A small image captioner, trained from scratch: encoder widths [96, 192, 384].
Rows from expert 11 of block 9 of the image encoder, named by matrix and row number. Rows with one number belong to one neuron. Each number is 500 + 25 x the weight over its row's rms, rounded and kept within 0 to 999. All counts start at 0. Numbers have three digits each. After the name is the row's rms in percent of the matrix's.
# gate: expert gate (encoder.blocks.9.mlp.gate, 16x192x192), inputs 0-191
# up: expert up (encoder.blocks.9.mlp.up, 16x192x192), inputs 0-191
# down: expert down (encoder.blocks.9.mlp.down, 16x192x192, transposed), outputs 0-191
gate.12 109:463505444477476494481523491455505495507511470541519542547470530496494525497468527519473516491524540525512501438508475537490501481496518489475509469472518482461508515490525448455486511479478542485499498511465475531523510471487524524517463488503483520515482543496502520488526521529450527514501477485506467512527498518495492499508540484497484495557509508510497498482507501540512505502498488488565510512463480532578508549479495554494497517485505480439488472546503549523516515542529526457486469496539526472517501504504478489486474513514500526478539485470491499493522498471501515508
gate.13 080:484576477474518504510520513517520508525487480468494532542493554501485514538495494491527487477499514514483483483504460419498485476487475497506511536525478494527490511476505507499469478506511507481505517504523467492514476500463537493509527558488508559489488500505523506459546518485504492529476515517523436523505489508531528517538491520504473522500456526461527513530561509468493489486508507486475470514561480501551505539500493519541481467508494516517435470472492523533532516485503510518505441492485440479494520525500490496478495509529516474477468526500482515493536487513512486498
gate.14 109:502482487475487488517494496483507509470507494588551513503503536548477520471485514532483490502496487540461480525523473514492498497516493478489488458475496515518466515487522529501529472503464512501502512501522439528534496508500561492499487481521498530456531535485502529500494523535496482526481475490491472508535496505484580515502528589520514496500463469513529518508508512501499512513479496480548520510487509495497494513431485502524511542445538461490501440474536484466474499501491485497495486465511533505491483517501494515489478511475522533499502483482455537527539482496486490481
gate.15 107:462475486486513509521484528490514456479477523554499458511474501535499478481522502489525523516468564507499505498512479455490523493505502478516520448489470498524485497496501499469479477466519530486451486484511512507514489508498534516477510486506448478449491538506503488472511512524506475520487484520499501522488448503528509534500494556477501526508512489490521544490537577503493474493445532479510522487522533542488522479464483504552469550509525447497498484470523513484512497527492530447447488486508570477517477534489503504490495520498536531511465461519500481507502490494523484477
gate.16 075:473528482488494497510566499498483525455520542506495510502487518496504487504515494535511473498474532500478507469523500539499529504497510482484480541483503522473503507449491517525527498505485494505501530510491496504504478497481496540513465542507502497517459517512528531514517510500455488537500507521530494488459506525504481481513514499521543526449519545537520523482499541493561526525500532454496481521509470510456530518569446470464493509495525484532521509519450528503503513523521488526518557495513505517474488484530529457517540515478514458464532499484468476528523583481484500488
gate.17 112:483499463509456480527531494518501499499520450541524493487488569472504502503501532489530513506489541522487519508458486510502497496528515482461521433464456472495473559498530488514467497473501471529493486470516489501531496461491493526504477488472484528499465499463470548505491543507477503507455465531476485504480497527482510486501500523487510499515501503528518545499510512487496504535489493483522505508514491532514491493521513505519486516488480466440454445466531540531489480531525491511515450506567523473491499543521493518487470511502494477435539483512491455493493458493525524477
gate.18 118:470528472478501488518519521475522480492501475537514500495497493511514510468508500474505506462468541493472512445490471548488521488519519489487467499503501448497482550534489483489520484478519528496485449487517481503529486468529497528552509469493480517520544531463499493448501531528509528514489469500491470532503494548520485551517543518486496504548470508490505521514524517508547485472457491495507523498495496504534497500495500461505504503490478469451503490481529534521519517518539532468442499521520523496497466530503500507496478530539515496494532429514476527501562456529549518485
gate.19 072:488494503545489499506535504486518489487505539496505524507543495524505565562452485494485497478515479534492504488510481476525488459508556463506490488490518509525450498494516477454483536515504507491480477528528448495480471473524512497531515437480454521452453523486498508481494472503541485497520504475543491505504542477475495489545482549479503467527482518498515546523473514466488520503498550492483531540515452477486506515485484531525480482461555512516479506538497502515510514482512509458496519504506502515528534468479509517513509467509492521492478545479486530500515537527547482493
gate.20 133:474490473496498515526505504469472516487514471602523548498483505548484518500505478506465498477531491541473499512504449519506508516516499502474500461488475491502506476457554492469515497524476518505462496488513467550512528490529532499508479505521501504476501529514513527510496534529486516501479497474519473521520520487508553497502500559510515470494492490502471521471516476507499537516477503482533520498515513493534486512470504509542496567430541492489484467461514491490467477470515490492494548493507520481494482532490522498516496568483476502504510444495457486498543500437489499499
gate.21 101:473530460518454464501554495524498480500494475491494523557494489484449499501504511516488536485512517539507518505511471529528526474515513494514519434504523512464499476469486439511486521492499530500550499500489519488477537467506478563453482534502503529513461512503513530507525536498461510513513508523501504523545504517474485503522501480493477471482467491526498478448516526514520486501502515504492512465460494505551497516464532562488469510493498504476503507535542493520513479551502498481458520501535518462470495504531512481473475511488504465479508508458486512492455478458502546454
gate.22 089:518498518491455500504487482471511473503467466510527518571463529550456499478456499513492510500512527470520477504487458534508518438483451518459497470511470487509480495522468483499526468519494534492517503530478492538489488490496544501432515527491479525500466512478464540516519507486510478474451449510522494550488518519509530495499496489526515502517476459508516478489507499537528491480487515524496500476489483485514549513495480519464469541495514503486514505489466509489520508486523523482514457517509529477524474435476501496505491529544538490485512514483542491458532464463507451496
up.12 080:546521484460491552483444540472503495498543525488464494505526524492451533456495490509558483479483472493508496495526565507462514476496490496494507499532539525502475507519500477491491515480547539492502511473456495574485479523495538502532516517463504479510484502484458516517512469574539520508489481493517499514485502535501517539496481479499470525480516490543484457491506497536500473526506490525515492476493511475505546472506495516463464504470450549518523483478480538518522479479503512452516472490519504505522516510483552481510516498487495477504511487477548491526473480492511490497
up.13 116:493529523518474508508530522530471520497509501511540497550519482469483514513508509528503498527512516504504471483483506511500511512471497453483494468486477492496510513517504494501528517477486456510504474572520535429514538500493429491503501511486510521497493545556519480473472504497421537488497505498453505485547512500554457511491497522488489522527501496487497473518455524495480506516497497492501503519526503486468480510535518506490506484559516467419468487519516539471513500538483509535504519495509507536462480486503492488504469499491489512513548512428495523506481474490511546467
up.14 104:496529485496466534495514451496534546504504507486503490546475487435539489522520531516467500520493513487499477487477485493513469511537541522480494479454485496461493523502479497522506542534460495472497484519503498447477518475496444525478474531535480522516509495511488515485497521474421510475479518503443487467482530505510474488512522527483503534523490482491499497522461489507514531480513495503538507519550492504494491478507480520465501471541454513451489508519477494513532501536494525558483551506547502508497466477516488484470488480472485492490477531438495509464503517502481553501
up.15 091:502534507490489470508544451517515505478560483468493481523499507506502480536504472466504527474531462532456464488499524544489497486487534491518473460503493524490508478490458533520486491512478459564475485529504496480511498476487522478524495494531489513511546473537524527488514528491475504512492528482449517470475499500474472468489518509541479514491486464519501456529482516493457511517504476481565517489546494510486478519494514519500464484522522523492515475552482438504460500551484475518513557527518505478497516484517504498525475528501491461472493494459461513485472541476489520470
up.16 069:469555503484520499481479467481455526503504511540480486503509481494464498458504480473523515491485485484540488484490460513501438512513527511498568470481496487503507500472545491507521507512493488509525477450559570553533499519497510498511501488528519495533505518504492470518488483489528471489527453500507484472531456470488496519518498514529464487510518505502513560508516511497491481488451477494509536480490533492482512446509467479496459502500526507527519538465449531483525470517509467464508492480515479501501513486528487516504465465535518528502501483546486513485536431481525503517
up.17 090:504473503494542488495485518507491464486484597458481506510499477499450513488533514501517477471481522470520463492474486498492443527516480503484495516499463488504487515510499487514493531492539551472522497522493510502520481537506473498514532464457485516507499481484512509474513499508527504500484489524482537512488496524534461514493464540489473478534502506484512448543494513514540429478487518531462540483505520452503551538434473477485481511521502472494499506487540510498492501535492543461478466526472486523529485531514479484483487481529515532517464509529499504511555512489469522516
up.18 095:459479471538498522488469481481506504504506442554479449493494499498554482505493513507502535521502505503499496514512488521500548497466512525503507475518517479509496505509538492439498517507500492569519507473543496543508537496555501549503479497507520509510486532477509472553501515466517512506469466489506458511515495507496513456500498514514500513489532509498497590486458513477524499508481517494546484535488486475490518512480507482507507476547449478528504495540512478483483500510476502459489502465505489479519500459514527431509530508501512469497468512563485491490479469550526482518
up.19 067:533514488500511517493516493553493487477491446547570502486519499544517496501523528502464481538480505467479508494519456486510477527494499532477486501458509503474541504507528513464553528498534541453507517490511470506458493524529507471421519522505503492493501527507522499526498457493438475501526488494503484501472458482509471513463473494505475497531489534519488497463497511502539493452501524496505486455482530495528481509493463504521458490479517510457501485510490519512524523491525544447481515547509512491513499514506484474480483549543501460513542470473491524508534525489499484491
up.20 134:511435483496515515521489507490475521459525499555523530483505495557483484513503497474481469502508471497472504519513451524495506530501498493508486489506498505492523489486550493470500495525474506530475520523529471517489507513526530447519463477481540475448509515509455513520472505514483506504514476463521464541516506478520577496474492533535514471479507505502472545502508483491478528534448492489495499539522526457491501492451499471533523552434521488535489454474512461486473477493499503486516509452472493483489495524471499466518511525490466506537519511518476510516507538478460514519
up.21 098:499491507548505470528549477530537513514490500506494504501483499462518459512522502478509498518504491495476477519461476478545511486509493469474512504490484471520504495471513545448493494505496465549463467542542501473523554522503471529539496515519502503465559475494506492459458524483470519510485493453460515504512520470552498502535553477516538531502487531502494547491482533522502512523457501524536456493530483514466507525521511483526482499552504462469503530518531518484511481501513502532518534499498471463473473490517519487476496521465502453472478485489457512544487500505490535493
up.22 111:492582484506476470501563450493532541507494503479553543535501530460493537552544483514474491518528493504482500478487496501511528496472510500496500500518471482471496505488497503502509505506469488522472501518513498453480507487489494494493475507492496527506521538513497517480480519518453542495507531503457495503523523485460500490530530501548502494485467493537475490509505496511517527505502510455554499506500470505504477502562524483501510485507532495418502488542514483496493489522515507536511547501523513472477468477538507489493478509496503494481499505402470507524473549456511517517
down.12 086:510464518497477525450451455506513497461503495458485517488531492520473504452505523522502498508517476493517513518541484509519491490508509514561512502519510519515534508536522476466474490464486499481507581469533506511504468497504534498501537508492507503486521475460500450512517454503474463507571503529525480530454495520539507505474467488519463511472491444513507480486501499513467483479517466492457513543525520489494477479489458499484548531502473509530548511488490486512514505493474509475481486502502520505478522485451480494493574465539501519510491461518534496512509530533503509489
down.13 144:450525455478490483508549482502518504512483465530526499552458501458513519471517489497480520542521544522517511488437490470533508526546503500469477494501479471466459530508507515522539495466485501504470471528506495515488516482506467505509488493526450524491502512494498509478470493514489525514422438481475454486534516494516503526504533503520524519528490509474460500488504514518502546525502525498574518482518518519503536514503525483506495519518497445445445474497510488509502525526526543496509501487518514502470467499515501479547470500472528503460532508493525517504481490489489523480
down.14 104:472522455484519490501544485476547478536539525510491524501412489484494504494504500499500501487482502516485479501493492490528516469546473502473472459499426514473472497530515480537498445518485496483478472470496498512480449471488491512539482494516486531498523509503502510499501493531523479510490479471477504517492507539503502520499501496475525505499447490531503495492500504518537521493449544492523521462488496524514530544486529513505465510538496483445444480499503496534509501512526542539546528490525557465500483518572490513506438495481523496488522503478481525483516491503487528479
down.15 083:487513478526517493523478494481520462512494472531522508523540542495498487494510482482468525512488532528464516507493519517521539509551490479505524479492529502510494501550512498507454488554459517496512485508497434528491478485482495515500469473537519524463485457493494525502484501496491509488493508518500452521475513511516519469486586519513514521503428451496502503469522491502491553494524556492505528485525503498498479454496507547486516493483522476456471454519510493509508512511480504507493535553513507506489499496500488499449455473540507471516527507439508483544502497471495523447
down.16 076:511519522460475466536536485533484499504496470566504539487503463513481529546498503486525485494512500547515486494485458519524531481506473472511521513467523510514525483501490532466499521499484470513522521504502539509508529478482474470545553499498524479529525499509463471481504527510488493534555500479520517499525508446520458512498464481485494504502451476530498517503488510509553475511533509513519485569485500499497480533469492510449532501460506449517472509505498483500529481532538491493483484505504481460475447503476530515468509505518510564492504537473504524469551500473517470493
down.17 095:528530548530488524503461495503491546500518532515477506486449482508553474482493510502500471449492491462486472499437482469488457505499481507475512540508490522509505483520496530527526511473540493477497492497500516483474507517468457498493523528450493514540516498479498490495509488494512479525510539549507520475482468532536453521506516496515520522477537510546529499483511472486463482449462525511469520465507494475491483510514537495493492496492515497513475526475507487475536572459517520554484503510479551484531498490512486561479477504489516510499474497494503474510515525521527430460
down.18 096:523505488490475490478458494503468479498507486517494474506582516508492504505505502484518496541522493521516518491518518523527504509486458517515485491497491468462527507486495513490498472519474480461481490433505505525509587502533518525518495522509515484517521491462486466487446508488504562502515485492506507528478492497487503483504459503511519496548505482487465546482475567491509477526539431499524476563467510508522511472471495465490561481498487475535515494516504521487438495477464490472474480485517460513488534509511536512512518471496540483500520543473489506478487500517482494532
down.19 067:510455496516473468512470537508480552475484504524507475487501480504492483482514437493503515526527479493557526504477460508505462486535498513452551505478532494510486486511515511515487493482527492454483483518527508506468486512504452552500495532482531479516532514542470541513516501532490478487470522531467521492482511521529478535543459518482479497518495552533487538485553498504480459523504451479560477479535520505502495487500483500474488542468503489497490522470538515494463519539510527482439549504480497530517505491500498506529498492473467486535528508497498484493502456486509504461
down.20 134:533517517517512465493488461559511511520499511482508464520509516484498484491495516508533517517521498485518550503505515479504475484489508513485476526504489504520481496513429546534526524474547464468529521514514530470451489533478444521483508528491521482482499441513483477488517482486510454472534499516492542474490477505534447509505454485491494495471515492495498502515476514487510503509533500521477475479537513498490453446543524506474487469551485536497511564539479509482529517496475461508489492509500486543525464475516514493474518496510499467451437527475527525487466467512484499493
down.21 109:463516521481471491524538514499524482506454471507475502518440515496481505490512521472468548526464508500517460487473527504495529471532479491422497449507521496479440515519479509506496456511489477500491476507486453494511533481519510506477474507548438532523458506502532545503468521492477530495439512490485488486507484532463491509488528485479487485446459528502495491485466517520524506483511546464529526502505491503498502506465532507484493527510471479479471513506507523524509503499535521483488469527531498522515454498566499466489469501514527479464492486458480502524504499484512520461
down.22 121:476515484490496493527557490467484491522493505513488553496429528468481525532515524510497511510473489514504482482496500496487509524531492488468515457487463471518479512522491472518495459504472481509491465494483485480515533463506531504480464525490497568495526494506481527489487525535498521482435481473490489551514507502511549508491552505495504513525443480518494476498533490555490496536508544461535529509497502515529531543490506525476539515492509462458445482518503512515523484519502560488473523480528526465472478487555505514502445501496519488487528515499503513500529509500490527461